Weights of a small contrastive audio-text model: encoder patch size [16, 8], text encoder width 128.
Rows from block 2 of the audio encoder of a small contrastive audio-text model, named by matrix and row number. Rows with one number belong to one neuron. Each number is 500 + 40 x the weight over its row's rms, rounded and kept within 0 to 999. All counts start at 0. Numbers have three digits each. After the name is the row's rms in percent of the matrix's.
Before each neuron's rows are labels from the 100 clips, of 14848, where the neuron reaches its highest value: "responds to" is what is common among them. Only what is clearly more common there than usual is listed. The data: notes from a synthesiser with random patches. In brackets: how many of the 100, against the usual share in percent.
# fc1: MLP up (encoder.blocks.2.mlp.fc1.weight, 1024x256), inputs 160-191
# fc2: MLP down (encoder.blocks.2.mlp.fc2.weight, 256x1024, transposed), outputs 160-191

responds to: pitch class: C# (48 vs 6.4); triangle (33 vs 9.7); pitch class: D (33 vs 6.6)
fc1.319 115:545479393458592584466503445526561512430450520495566486532467499545425483592527476504463540475454
fc2.319 120:516501493532452430515459529452435544520486484475469524488506518423555573445457531489514479548592

responds to: gate (76 vs 24.6); drive (58 vs 25.7); bass register (46 vs 22.4)
fc1.254 099:443529529500459501498522534494521498493527473573514481488502476436454524559529482515508543464466
fc2.254 087:479541468520477498485526517523498494467505528443536503481444522494513555410463498419529523524509

responds to: triangle (39 vs 9.7); square (35 vs 10); pitch class: E (34 vs 6.3); pitch class: D# (30 vs 6.8)
fc1.201 127:526540491499457464526475466574462494572532464465566476608518460492487475533508464540481552466444
fc2.201 133:495444484506495539472500526499490423462447431459432514461518498443549501494477552462527517535499

responds to: swell (58 vs 25.1); drive (58 vs 25.7); bass register (49 vs 22.4)
fc1.363 122:498443453476511532519466530463483469483489517487479479510423493554561505470494509458472517528500
fc2.363 132:525517472514509494531457486538436540533482538504559499547441531549551508442514526502477482492497

responds to: pitch class: F# (31 vs 6.7); pitch class: G# (29 vs 6.6); square (27 vs 10)
fc1.108 081:554436421508553564525499466448588550455455472465492505476560438499555511489490524537506505521474
fc2.108 098:489528507439439461540501487541505522476549524537499531574545517496554448477416543563504512460517

responds to: gate (70 vs 24.6); drive (60 vs 25.7)
fc1.480 099:505491503512449549489503485506554600488552434538462521520574471446485457531475498518584471497468
fc2.480 105:492462496461443487526493488486509554522536519535464569524545531500551445525443571497459533471505

responds to: inharmonic FM (42 vs 10.3)
fc1.200 128:532425472417517503423426442456515516535500538460524579501482448521467390555534480450459436473448
fc2.200 142:476457524527496560491486501502514530401467523438458479541465526519573508500457577491449510530539

responds to: pitch class: D (54 vs 6.6); triangle (33 vs 9.7); pitch class: C# (29 vs 6.4)
fc1.155 136:519585487439522547446495452489546555485465496517529523575497492529420419606523484527487498463517
fc2.155 146:521426485458510502490422507456494545444428459436464515470507494432561496524452610466483509578526

responds to: pluck (51 vs 25.1); noise (33 vs 10.2)
fc1.50 098:514476523561557510514519499467468494533577531555501457493476445536483546480551495522575498512473
fc2.50 093:515480475507448492569484503503435535525483486492405510507534564507526555521482520516506499464511

responds to: pitch class: A (28 vs 6.5); pitch class: G# (26 vs 6.6)
fc1.372 123:476506483496499490524501557462453467587570417526525536495463435449464465447515495479588478481521
fc2.372 120:531470488504539558481495518555506481474466461449466515508530525522599509503436540511465523549450

responds to: pluck (67 vs 25.1)
fc1.187 144:518534503539520442471564493533561504506446486499474473454554486491527549441505472452583562541480
fc2.187 154:480471470501507535545456518495475511512480592489502471483500560536521438512525522480446514507510

responds to: pluck (61 vs 25.1); detuned saws (25 vs 10)
fc1.553 100:476517546534448484503536528454551499517503479494450521486514453542555510480440479511532467546457
fc2.553 117:511540471479480496536472534499464575544496567509508523536454549515557501463480555520442482486517

responds to: pitch class: C (36 vs 6.7); saw (30 vs 10); pitch class: C# (28 vs 6.4); pitch class: B (27 vs 6.8)
fc1.724 115:488519459485533534452555502552540503445467524527532496537517584495491491538526459550433569452478
fc2.724 114:561483489555435495556518540521456410586520415464518519461522511445572519423501533472525520506462

responds to: pitch class: D (51 vs 6.6); pitch class: C# (40 vs 6.4); triangle (39 vs 9.7)
fc1.96 094:530484505430534536461501483478568556478483574474552500556494490560410444606572442446448493433483
fc2.96 085:458443514458444519517425513448470530497454548457475527499520500437586462505428586484406515523624

responds to: pitch class: F (48 vs 6.9); triangle (46 vs 9.7); square (29 vs 10)
fc1.611 099:516520513519521469505524529496543530505493518493462539455551478519564495436435520503458442550528
fc2.611 119:499547473460452504548487496520483527510508515538523506526488528536554480481433594532477528470520

responds to: pitch class: G (51 vs 6.4)
fc1.464 119:478618526432429490461542460533533496594512431514517496505563516475445430537507483523497505454462
fc2.464 115:549501529473474480466539491497518543420487411465466550490502488472496518487492543477506457535487

responds to: tremolo (69 vs 24.8); pitch class: F# (28 vs 6.7); narrow pulse (27 vs 9.9)
fc1.626 124:427481483490485489480507539441548504490558521508418570476510487561549495447461529504513450549497
fc2.626 122:536507484479456456541461509516451541516514507511496503524494526511566472432437580496475529522534

responds to: drive (64 vs 25.7); bass register (55 vs 22.4); swell (53 vs 25.1)
fc1.588 148:548471466502529489475483407525439504447448583477508459504459532558505538453565484521444541489505
fc2.588 144:516541486484476478490522502508517493574551428529550539476561531470489491489488453468551528520460

responds to: pitch class: D# (45 vs 6.8); no filter (40 vs 19.9); pitch class: D (40 vs 6.6); triangle (35 vs 9.7)
fc1.554 089:463498504457554510457529486510540538485490521496550509490529483545448437523491436499470517441451
fc2.554 087:548487462473483536499462527490449517432433477483463537485509527411552557492471520481431552514586

responds to: triangle (37 vs 9.7); pitch class: A# (26 vs 6.6)
fc1.128 087:495497510540463462518502556538520503484529483441461446514448420484492607481477526471552516489492
fc2.128 098:476476419487524534524441445528500559501494561514535571536471548535519486461476540472494503504485

responds to: pitch class: A# (41 vs 6.6); square (37 vs 10)
fc1.722 085:449468513568548512550530500515498466410487575546504411555487549510479556467519497493509492456543
fc2.722 076:527527471489478529538464536527490557509452444469503556527490472479465474556493604453524511513516

responds to: pitch class: F (52 vs 6.9); inharmonic FM (41 vs 10.3); oscillator: triangle (31 vs 9.7)
fc1.653 132:517499538494506475529489511477536560485444524480448526462556525524591506476448563538484482601533
fc2.653 134:466568504463452471520526495497458537511503541572510480513513526514513453456432560547485502464553

responds to: pitch class: F (41 vs 6.9); pitch class: D# (27 vs 6.8)
fc1.396 107:536416542553508499548448470590416395470469478432485447528407483472518536448493480507499504493530
fc2.396 089:447514472506494510499450499515481504522452544500535535511459558527520497448534567483497494537520

responds to: drive (88 vs 25.7); bass register (57 vs 22.4); gate (53 vs 24.6)
fc1.416 084:520495496506481482520503492530428460489485476548531501509510461536475453449542457573466544449539
fc2.416 091:468544443503470525484474503474458523518518558484568496470468545485524504494485512438480463474523

responds to: inharmonic FM (33 vs 10.3); pitch class: F (28 vs 6.9)
fc1.514 137:502500536519510523519546548481519494495486509488430528442539526519585544479451542526520499546477
fc2.514 130:531537453455476494514475492540450551508505511536490524535504544515551452421436565489473519501537

responds to: triangle (35 vs 9.7)
fc1.209 110:474509504524497481510567578473519482526444465507480486444510549462462507521532495414595511513507
fc2.209 118:501484414431485551531478455516524587515517514505452517486500537511541490519464523489488557540427

responds to: swell (63 vs 25.1); drive (53 vs 25.7); bass register (47 vs 22.4)
fc1.641 105:494504540594530531492537528462488459569516488507486478513475489533497516456518451491563509528408
fc2.641 109:561440456463468498547444433501458526480491507499526549509538547474510485505493567472456550466525

responds to: pitch class: D (51 vs 6.6); pitch class: D# (38 vs 6.8); triangle (29 vs 9.7)
fc1.520 107:434507471450535555486494516446529514494470508544568487590486453534458463551537466522479502405488
fc2.520 108:557476461463466518502451525455437567476478435492475526482441559397501545537492528515466531507557

responds to: pitch class: C# (50 vs 6.4); triangle (28 vs 9.7); pitch class: D (28 vs 6.6)
fc1.680 110:503503512490510565497492477501567515462479542519547507579510476558426453579517431499463561424486
fc2.680 121:522425492515484490551417580463444437516461480432491493466477527428554564503506561481415526537562

responds to: pitch class: F# (29 vs 6.7); triangle (27 vs 9.7); square (26 vs 10)
fc1.728 099:515446526583529499520556525570450408444458493457507465489503451457522605435467509478538512487531
fc2.728 094:531502460484520588528386480531505524477422535480487597512463463551478441478505563494450517498510

responds to: pitch class: D# (50 vs 6.8); triangle (44 vs 9.7); pitch class: E (44 vs 6.3); square (34 vs 10)
fc1.603 108:451548538521538524518558487488481505543566519574522465540469473550432455529515464535545456410455
fc2.603 101:535486472485432532531465444512460492445453452519503526520509558471502551478484561482499562479517

responds to: inharmonic FM (38 vs 10.3)
fc1.183 086:513566557524525501480480514477555488489589536468524501493523413514471435500463541509499437509520
fc2.183 091:493502501442511529538416496486479553485450595495540522520520490520479478521477594531460511472571

responds to: pitch class: A (51 vs 6.5); square (33 vs 10)
fc1.504 114:561479471501574558551460397477545531491551510526548503570516424540475494528480464520471507500478
fc2.504 118:444481476437483511522485466477563536510542562532417486587540496499554429555453508492506551477456

responds to: pitch class: C# (47 vs 6.4); pitch class: D (37 vs 6.6); triangle (25 vs 9.7)
fc1.683 155:517516470477539552478511480491500561470472499509499498538503524515443473578502476522476567433466
fc2.683 170:562494466520464460552503551492404465496497414455450502472489530395544588465491537505479561517562

responds to: inharmonic FM (33 vs 10.3); triangle (30 vs 9.7)
fc1.145 082:517487499580576524500540470527523428460474520465475450499484514493508619481485524474548548502436
fc2.145 072:534507394453505530501446499527508529527490514484467542490443574517519470527523535463516544538468

responds to: drive (81 vs 25.7); bass register (69 vs 22.4)
fc1.674 125:507580540495458422574504469497439499557575514565494472498544470536480471513511472573508502446516
fc2.674 123:462540438520444531455475516516499488537512537449574479530437477505512496440519521427503463491523

responds to: pitch class: F (56 vs 6.9); inharmonic FM (31 vs 10.3); oscillator: triangle (29 vs 9.7)
fc1.587 114:484496507511455484475480520457505507480506526481434573408545539490547497466472574480461492573542
fc2.587 126:505539485473426500538502513500474506532525503530524474549499558508513467490470564502516496462527

responds to: pad (53 vs 25.2); square (35 vs 10); pitch class: F (25 vs 6.9)
fc1.750 095:539480522483529544567528456548508504466547456566489491541512462438476494440452539552513533478531
fc2.750 099:491498491408453457483503478463493532487513527541440543498544476456565439491450562484542514497535

responds to: pitch class: B (85 vs 6.8)
fc1.618 051:502460529603500531509541523462502480529474458511527473490512495481474541514513469461554490473460
fc2.618 035:489506462514440515484446481528507459480530497526518509549491574546510523483514513519538524443479

responds to: harmonic FM (28 vs 9.9); inharmonic FM (27 vs 10.3)
fc1.650 110:542486479490537537484477454484528453439444477471516530490506474431467509569521524422571528520487
fc2.650 104:450487478493425527452540511493532542527538487481417521498537577484534497498462569525479542555463

responds to: pitch class: A# (48 vs 6.6)
fc1.655 128:555502502480551516499469426508462564478488488498585470593440500525446431498505449499461460481519
fc2.655 139:489443412528565550502434478516516457426494540451459499539453486532558509515535524496488562491468

responds to: swell (57 vs 25.1); drive (52 vs 25.7)
fc1.624 094:544416454528552550550444514537485478498516577428502489548408555574486549519518522478475552475451
fc2.624 089:509523447412439533471484450490508542517526524535486551534539554545524503506505485528433540499458

responds to: high-pass (45 vs 20.2); resonance (34 vs 14.8); harmonic FM (25 vs 9.9)
fc1.8 108:515424419500520596473470501467617550454549510484515564529490464561448481556507505409516441481436
fc2.8 124:473530502413470518519494486468556556494525558511451496554526501502576448495421554515481509508496

responds to: gate (65 vs 24.6)
fc1.349 088:454549582506481523513566484471558540549556487535468504514562490502484512453440526473508492512443
fc2.349 102:520527479481438483527521541472501507544520507533496504486521558447531485483466552499507532508524

responds to: gate (60 vs 24.6); drive (60 vs 25.7); bass register (45 vs 22.4)
fc1.486 139:437568529475471459478594551465566523448485523526508502486541490459499453498503476517515520487489
fc2.486 150:529525486531531463481482481519458570504474582480503556487440545545525577437522470438446506535498

responds to: swell (60 vs 25.1); drive (52 vs 25.7)
fc1.11 140:504500513480500504524494540493478496509506527511444518460489535562579493431444555507480481571513
fc2.11 136:490546504496465495538523481532468496525509508555545439553496562506531504437463553501499509442480

responds to: high-pass (53 vs 20.2)
fc1.638 091:496469495485526536504470529375602558515517510491452565452521489582560513457488504475498452559490
fc2.638 109:510557486463439495513494492523477535522503568544455518495494535501566432466429563505478505501518

responds to: pad (80 vs 25.2)
fc1.575 091:426523525497455511562541531479549562484515548498448492525522542481541498495491557473492483546504
fc2.575 110:550533498438475475532489491503464511512492510517517483478534501521535474416454559498495491510533

responds to: pitch class: D# (48 vs 6.8); pitch class: D (27 vs 6.6); triangle (26 vs 9.7); saw (25 vs 10)
fc1.236 110:483518503470491498465497453477505515518540523566558473547523472563458465543485440513473468410470
fc2.236 109:499463451501474526518439466534436549448470468503498568520445572450525586490502566492444573530532

responds to: square (47 vs 10); triangle (33 vs 9.7); pitch class: G (30 vs 6.4)
fc1.388 140:568526507495445507516491444560493524493487501493498468547432549460490519488498486495498503488538
fc2.388 145:509416410477520566483493443468512532425487499479476530487464549496511515541567549460461514494460

responds to: drive (78 vs 25.7); bass register (67 vs 22.4)
fc1.298 077:545557510564503492485573480517493543507540469563488461529511501579438488518512418522538484443476
fc2.298 077:507484472462452527465494471520453522519538464512502539452565527450562478451457492454496512538480

responds to: pitch class: F# (46 vs 6.7); harmonic FM (30 vs 9.9)
fc1.605 090:384496518452529573496533594449546481528566511525496525498410533490449463505547488387590447447490
fc2.605 091:531461490523542507449493410502520484462477550483492521477440540546585486452464513510483477505416

responds to: drive (71 vs 25.7); gate (53 vs 24.6); bass register (47 vs 22.4)
fc1.727 085:519556432483475477512543483517504507436528440537508498495527493396479516521514516506517606438490
fc2.727 079:448523423502483499511503521504505525504528522458518493533399543516491542417501493453514519501505

responds to: harmonic FM (36 vs 9.9); pitch class: A (30 vs 6.5); oscillator: inharmonic FM (30 vs 10.3)
fc1.485 126:519494488483493527480507529509527502452525504483431538456487521544577518478433564509480483549502
fc2.485 128:486508469477480499544474506556479492503522508521528478572458517508534485432463560501502521484492

responds to: pluck (67 vs 25.1); drive (57 vs 25.7)
fc1.73 104:470473467508522575450596466507578461491503505481529490532512500504465483498525421499534491469426
fc2.73 098:493488487519436526478442509520485566475490520495421536463553562501515499496419553519464534523578

responds to: pitch class: D (42 vs 6.6); triangle (34 vs 9.7)
fc1.151 099:458551542504515499478548490513551523491497459517484518517572437540503465548448496543497537486440
fc2.151 105:516546463504415439496486552485440498469485452502465491462551554429540572433443524483512538551568

responds to: pad (63 vs 25.2)
fc1.57 103:465567561475475467534556533486547499538516514536485489471565527482565496440437480513485516563546
fc2.57 110:512546455431451495518443472513469542525489523538520466527525506535516478462474534517480510463525

responds to: pitch class: D# (55 vs 6.8); saw (30 vs 10); pitch class: D (27 vs 6.6)
fc1.438 112:479514467463520551498523500486465492495491540572567474608414483531437460559520454567482506406474
fc2.438 123:559474449516458480545491468483424481482494447497511508489478564443556574479487531501449581469546

responds to: square (27 vs 10)
fc1.614 097:565483415471581570544477426526532493464545545493565527582442476588446471475498467510481489490472
fc2.614 099:486488535435466507496491455500515521513525614523497500517464502564609444505474537495467478513457

responds to: pitch class: C (40 vs 6.7); triangle (31 vs 9.7)
fc1.46 173:542483503477553569473503441516548526439450505490515496534510507527468465563508467540464554452505
fc2.46 190:549472437503446460526469566492422526483486435464450518442507547406538561476477560467508544519551

responds to: bass register (63 vs 22.4); drive (60 vs 25.7); gate (50 vs 24.6)
fc1.118 157:552488460484519501492475427533424505493446549488521489506431515513500549468558477513469536484441
fc2.118 161:528527538485484463481516458520511467564583447566544527494571532463491464481502437548521519494487

responds to: text has "register" (45 vs 22.4); harmonic FM (32 vs 9.9); pitch class: C (25 vs 6.7)
fc1.215 127:556500475521460438530482536488509476475504470436458538444506496511597562469457534491475470569505
fc2.215 127:501556473447469508540496514510459553530502511547502532524517574497532469434454565545510528496518

responds to: inharmonic FM (28 vs 10.3)
fc1.409 126:481508568466534460494510472417534519468531486533518505490511451448497460472496497508541416499543
fc2.409 130:534473507491440526548473563459464504528510475450476535482514532437529500549462626490440545528596

responds to: pitch class: D# (35 vs 6.8); pitch class: D (32 vs 6.6); triangle (27 vs 9.7)
fc1.260 117:426534483446505523471495469512520489509481541542554492615487473539458466521508442490455487399432
fc2.260 122:524457466488503534490450480444451553446437477490521503491458563453526564470524539478463489508531

responds to: pitch class: G# (57 vs 6.6); triangle (49 vs 9.7); square (37 vs 10); pitch class: A (29 vs 6.5)
fc1.506 128:430568536461443516480566548494520490552575521526484494513455511464449489511524507469566471425518
fc2.506 143:561447440475519460492498424518484561424538488491495508545454583467519537553497551512495547504464

responds to: notch (40 vs 19.9); ring modulation (26 vs 10.4)
fc1.228 098:421570549518472470499554605432534513567469484577488490452548549517494501509523462461524502520487
fc2.228 111:495552458435456513485494504500531539503485553527490477560508558520551475468480508475482522512475

responds to: harmonic FM (33 vs 9.9); inharmonic FM (26 vs 10.3)
fc1.295 118:492509558500406401490435499457490538481517546486465514476487498420525539447477486481438478514567
fc2.295 124:459496506473402506507467505452477535464518525530530525543441513505486470514533532514450456448579

responds to: gate (61 vs 24.6); drive (53 vs 25.7)
fc1.360 102:436505571530512526519541513534583517566562461558489536477545485479490505536490523479573442518530
fc2.360 107:516522527437441464515517503497518554521493542489487517491534516477567454495424599482465490536502

responds to: pitch class: G# (31 vs 6.6); triangle (30 vs 9.7); pitch class: A (30 vs 6.5)
fc1.715 154:407534535473455475506553577479511497519555542550485509501444540460454477492517522471578457433549
fc2.715 185:553430458508525481537497452525503538421509525449467462515462556482546524582480580495466534536470

responds to: pitch class: B (34 vs 6.8); square (29 vs 10); oscillator: inharmonic FM (28 vs 10.3); pitch class: A# (27 vs 6.6)
fc1.33 134:557478449506509555491478503574513510485492471483483505526482571526466490611517515531489609467434
fc2.33 125:498418483490516501531433519435438515482467504450525545486485496459535546507498602485470470549573

responds to: pitch class: C# (43 vs 6.4); pitch class: D (43 vs 6.6); triangle (38 vs 9.7)
fc1.336 111:468508511435580572464500498481566508508462520499521532521518488531409418574528490499491507469449
fc2.336 114:512478527478455540506419532482490535473408558467490516505574500462578458488445595498447517529618

responds to: pitch class: A (40 vs 6.5); triangle (37 vs 9.7); square (29 vs 10)
fc1.513 121:450491549573522428523551505479496452508529523540500433477532541501523608402496483466563469522483
fc2.513 111:550473497453505532502460523512479494476450414454492517486473487487509477497505602461502490539499

responds to: pitch class: D (33 vs 6.6); pitch class: C# (28 vs 6.4); square (26 vs 10); pitch class: B (26 vs 6.8)
fc1.551 083:526422482536499546535486455487503445417556532466585483627443495519468524513496463494481518452482
fc2.551 080:502472475439459508523426495493554518478497579466469505568511496548565473519452551493426563516492

responds to: pad (66 vs 25.2)
fc1.135 092:406597514441423474450582560455556497530550588496444512501508507535507449464449473503510468502506
fc2.135 105:503498441456438490534492498532468525513509498504532485500493538480572490434451573504471489493517

responds to: narrow pulse (28 vs 9.9)
fc1.733 123:457518491484491530488498543445526504531494551530426557455486538538567481486457523533463499545483
fc2.733 132:495526479513424468519491508558479481515512490521550474579505563493538510419494530496502498462514

responds to: pitch class: D (50 vs 6.6); triangle (41 vs 9.7)
fc1.261 144:412539494444538531440512507517540524500451488518549505551506460522454450521512468489487501433472
fc2.261 159:511444493456506528459478537458484550429440476475428536458506530418532513528453567501489474537576

responds to: pitch class: F# (35 vs 6.7)
fc1.404 118:469479436488528564571497540540549523446551511468535458640436529571473483550487524460533547479553
fc2.404 111:552490462459441449503481479500463522501522481465564447532479509478509507519552522535465521520468

responds to: swell (68 vs 25.1)
fc1.134 089:427483597524462523463539505463529443479478534500477484549442508541491566429488490511505486500487
fc2.134 103:559508436429450494578419506463477566544488539531498529511519517519518427540517567505488520474512

responds to: tremolo (66 vs 24.8); saw (25 vs 10)
fc1.380 085:419483497477515437482535594471556531523495546529442556433486516541499464506488475489538459523529
fc2.380 105:544494499475461509548448460558455500490499512496515476570498509516578476444484605584459516470507

responds to: pitch class: A# (55 vs 6.6); square (41 vs 10); triangle (36 vs 9.7)
fc1.474 096:507467552486519496484489518477507516452513492490454509488502505495556520495446567549499392555570
fc2.474 112:496552508451470509531494520512458538537504528555500521549492514481531443456449584545448497461525

responds to: gate (77 vs 24.6); drive (64 vs 25.7)
fc1.169 104:478568528499474474542486447508524494461516511551492461527541445448484512502500491586475512424549
fc2.169 099:446573466478414520479522560471539533534501541444523530476423469480473527494477508438503515516510

responds to: swell (52 vs 25.1)
fc1.746 119:551420524527530531548450522507421400490499499470494411541391431498498529459486503424539466518563
fc2.746 121:518531446565535537518441462537447476530459527468521536530423522566524508448517540563461539513481

responds to: pitch class: G (75 vs 6.4); narrow pulse (29 vs 9.9)
fc1.121 139:501532488574482435483486501474543527466453537464525486506562510504506510558509457505476545527467
fc2.121 153:478484441520469444573461544553503539517525522450515499535547580508544504559448549488501601498475

responds to: triangle (43 vs 9.7); square (39 vs 10); pitch class: F (31 vs 6.9); pitch class: E (30 vs 6.3)
fc1.256 107:513488427483473474529454508528466483559509468471503477532490479483529502519517490531475554483466
fc2.256 098:455459523499555562461478495430516519458467503485484508481478475514546477555483551477468483501511

responds to: pitch class: C# (48 vs 6.4); pitch class: D (38 vs 6.6); triangle (31 vs 9.7)
fc1.352 142:487525500492555533429487418535536512463466520493506511550514513558482440577521476527445536466413
fc2.352 158:508496470482460487526505576487446495446456438477431496449497504389558536468462574488500515543588

responds to: noise (48 vs 10.2); no filter (41 vs 19.9)
fc1.30 115:503567550540546526502579497494496459571571474545498476518499482536474497511518447485561478496419
fc2.30 115:555481460478416447566449447487435554512514456512452522457522572515528504493474533511475527527530

responds to: triangle (46 vs 9.7); pitch class: A (28 vs 6.5); square (27 vs 10)
fc1.422 154:548441432500472489517453519542405440456540500469516465536398451480484567418530510462520507506483
fc2.422 167:500426455530547534500446479503415485433462497449523516483451562447533540526525559499429552535542

responds to: pitch class: A# (55 vs 6.6); triangle (39 vs 9.7); square (31 vs 10); pitch class: A (26 vs 6.5)
fc1.119 108:448472468455491534543524550545510474498610478500483484545466469450486541498512494482554517465490
fc2.119 103:555481439459464488535448450515457553451526484448499519480526516474542507567462580508419561554516

responds to: pitch class: D (46 vs 6.6); triangle (36 vs 9.7); pitch class: C# (35 vs 6.4)
fc1.421 087:509548483482553528436508468512559545461458537512543514567514458550435469536516473492468543496446
fc2.421 084:480424465444475499515410530488469492432463459458494510470511483405586495509452609476440561536605

responds to: pitch class: B (40 vs 6.8); triangle (30 vs 9.7)
fc1.112 114:477465541519500480539517602499434448446513470488494473502455451410529589408475540491596451518567
fc2.112 108:486515448425481565518461514458460555546469502500484578508515518502507452552468612506429526517532

responds to: pitch class: G (42 vs 6.4)
fc1.375 113:552492434499492522512453489517485476587558486472556505509460448534458443554528486485492508482448
fc2.375 106:522501570513498495494579472524490498438479479501478466509511586509543531513427543572492508517480

responds to: bass register (83 vs 22.4); pluck (71 vs 25.1)
fc1.293 088:436567508476454496434601522492503456511527436538545479546483525490459528475523445518502532425445
fc2.293 080:459563554479468528522527520462507474550519510535482492414466510508482441499536513467517405486504

responds to: pitch class: A (35 vs 6.5); pitch class: G (30 vs 6.4); inharmonic FM (27 vs 10.3)
fc1.45 125:536480515568549450498483451556474527465440484457548464493555517501492528558503485505439496536482
fc2.45 138:557461464515525480576451531552451473481506457476458518535487503456521475508446585491537534482500

responds to: echo (52 vs 24.6)
fc1.315 127:481495508510499476494512478486536547513535491497421560441571509496563466501447568525512463559513
fc2.315 127:480548503483459513519507514515492527492471533530497483519486501499556483445421593498483476486526

responds to: pitch class: C# (43 vs 6.4); inharmonic FM (27 vs 10.3); oscillator: square (26 vs 10)
fc1.176 096:529537506462544483458483450552507543501488472484545526531527533505450460597516505505468483491513
fc2.176 091:501488537507501479506492530480479500472483497444428555486573494502575487495392614501511496546516

responds to: pitch class: A# (46 vs 6.6); square (32 vs 10)
fc1.413 059:433521578574449503485544542505510438530557454533561450510502518470523531468508472501539479476572
fc2.413 050:481502444427470499500468481459521532511492602530521537470540540570483485556546513454439502466482

responds to: saw (32 vs 10)
fc1.764 140:461468456451492519498514563458539509450541543484455513490456468463481540530523530433553547449485
fc2.764 165:545476416505499504508468486539489550480516439443447537513489580481544529503476550471531536546448

responds to: pitch class: G (36 vs 6.4); pitch class: G# (30 vs 6.6)
fc1.167 127:508506476477444476488472532526442476644556506484492482558428468486438445535546494496516517458489
fc2.167 127:554424485505559512502525487506464466412453455463495468478480552488487527530524568476496505514465

responds to: pitch class: D# (53 vs 6.8); pitch class: D (43 vs 6.6); triangle (34 vs 9.7)
fc1.524 116:427509483458510533494508458507495527466485499557557456581479508534464466544512451548432521386458
fc2.524 117:572486460455465487540488497461436500466482445485487525468452544418521567461526537469471532520522

responds to: band-pass (44 vs 20.2); harmonic FM (30 vs 9.9)
fc1.525 159:483474508498513519460478488458533513509498486498434569427528511540558480492456556450505444565488
fc2.525 143:496503501499474517532496508497457506524505534514524429520447500490554471458456588508455460463537

responds to: pitch class: D# (27 vs 6.8); harmonic FM (25 vs 9.9)
fc1.317 115:542447488537493428521487519502490516417478469497549460485504496434532582462512468432502528516506
fc2.317 106:519402446538535507533386473455475535496559499450496560515455499503520495541528546468476505510446

responds to: pitch class: A (51 vs 6.5); square (26 vs 10)
fc1.152 107:537429430488511451459462463440482430456447555455522517454520507491503481494578485508457507539431
fc2.152 104:477439452466488545510422509489450558420537492473516573548411546481481459497517543497478491494563

responds to: swell (62 vs 25.1); drive (59 vs 25.7); bass register (57 vs 22.4)
fc1.29 095:537449484494586526489496544547405417498505468445508475478420480513480511456529529450528432530544
fc2.29 106:545539524475558498504480448544437541543456537517510505521488488550571452422471577544478475501504

responds to: filter wobble (41 vs 20.1); resonance (33 vs 14.8)
fc1.668 125:476487506494475499436486494432536522514511488506435608428564505551577465487455566508469463531497
fc2.668 120:483519517467455492539509531504502518494509533522488458526478521503555484444435570456509493520489

responds to: pitch class: F# (36 vs 6.7); square (28 vs 10); pitch class: G# (27 vs 6.6); triangle (25 vs 9.7)
fc1.51 088:518466429496486502535438518410546501463485586472483540458481437594549539511470493509429464531514
fc2.51 103:531514513439483491545500459550477564514517537523496482525476513529550465442465564505491508479487

responds to: noise (31 vs 10.2)
fc1.500 097:491565544516463475542500517475520448539513548507447502461530481482476519476498476442564567546443
fc2.500 101:530512422459468520527511526514503571480498520483521516571466574507568520487485548492451567520485

responds to: pitch class: A# (72 vs 6.6); square (42 vs 10)
fc1.503 097:461508504518489509568513553473527477503503524461421529463472499552560487523472518535506499525473
fc2.503 114:531523459459462503497444474517471560491512512525543539547508503534588454434441564511459527492521

responds to: tremolo (71 vs 24.8)
fc1.534 073:401486533497546471522494538488555512526502515484430525439457471490515499407480538530566413542574
fc2.534 099:536520492506478502505458476527451505503477537520506483563498484537563443455441595513430508491532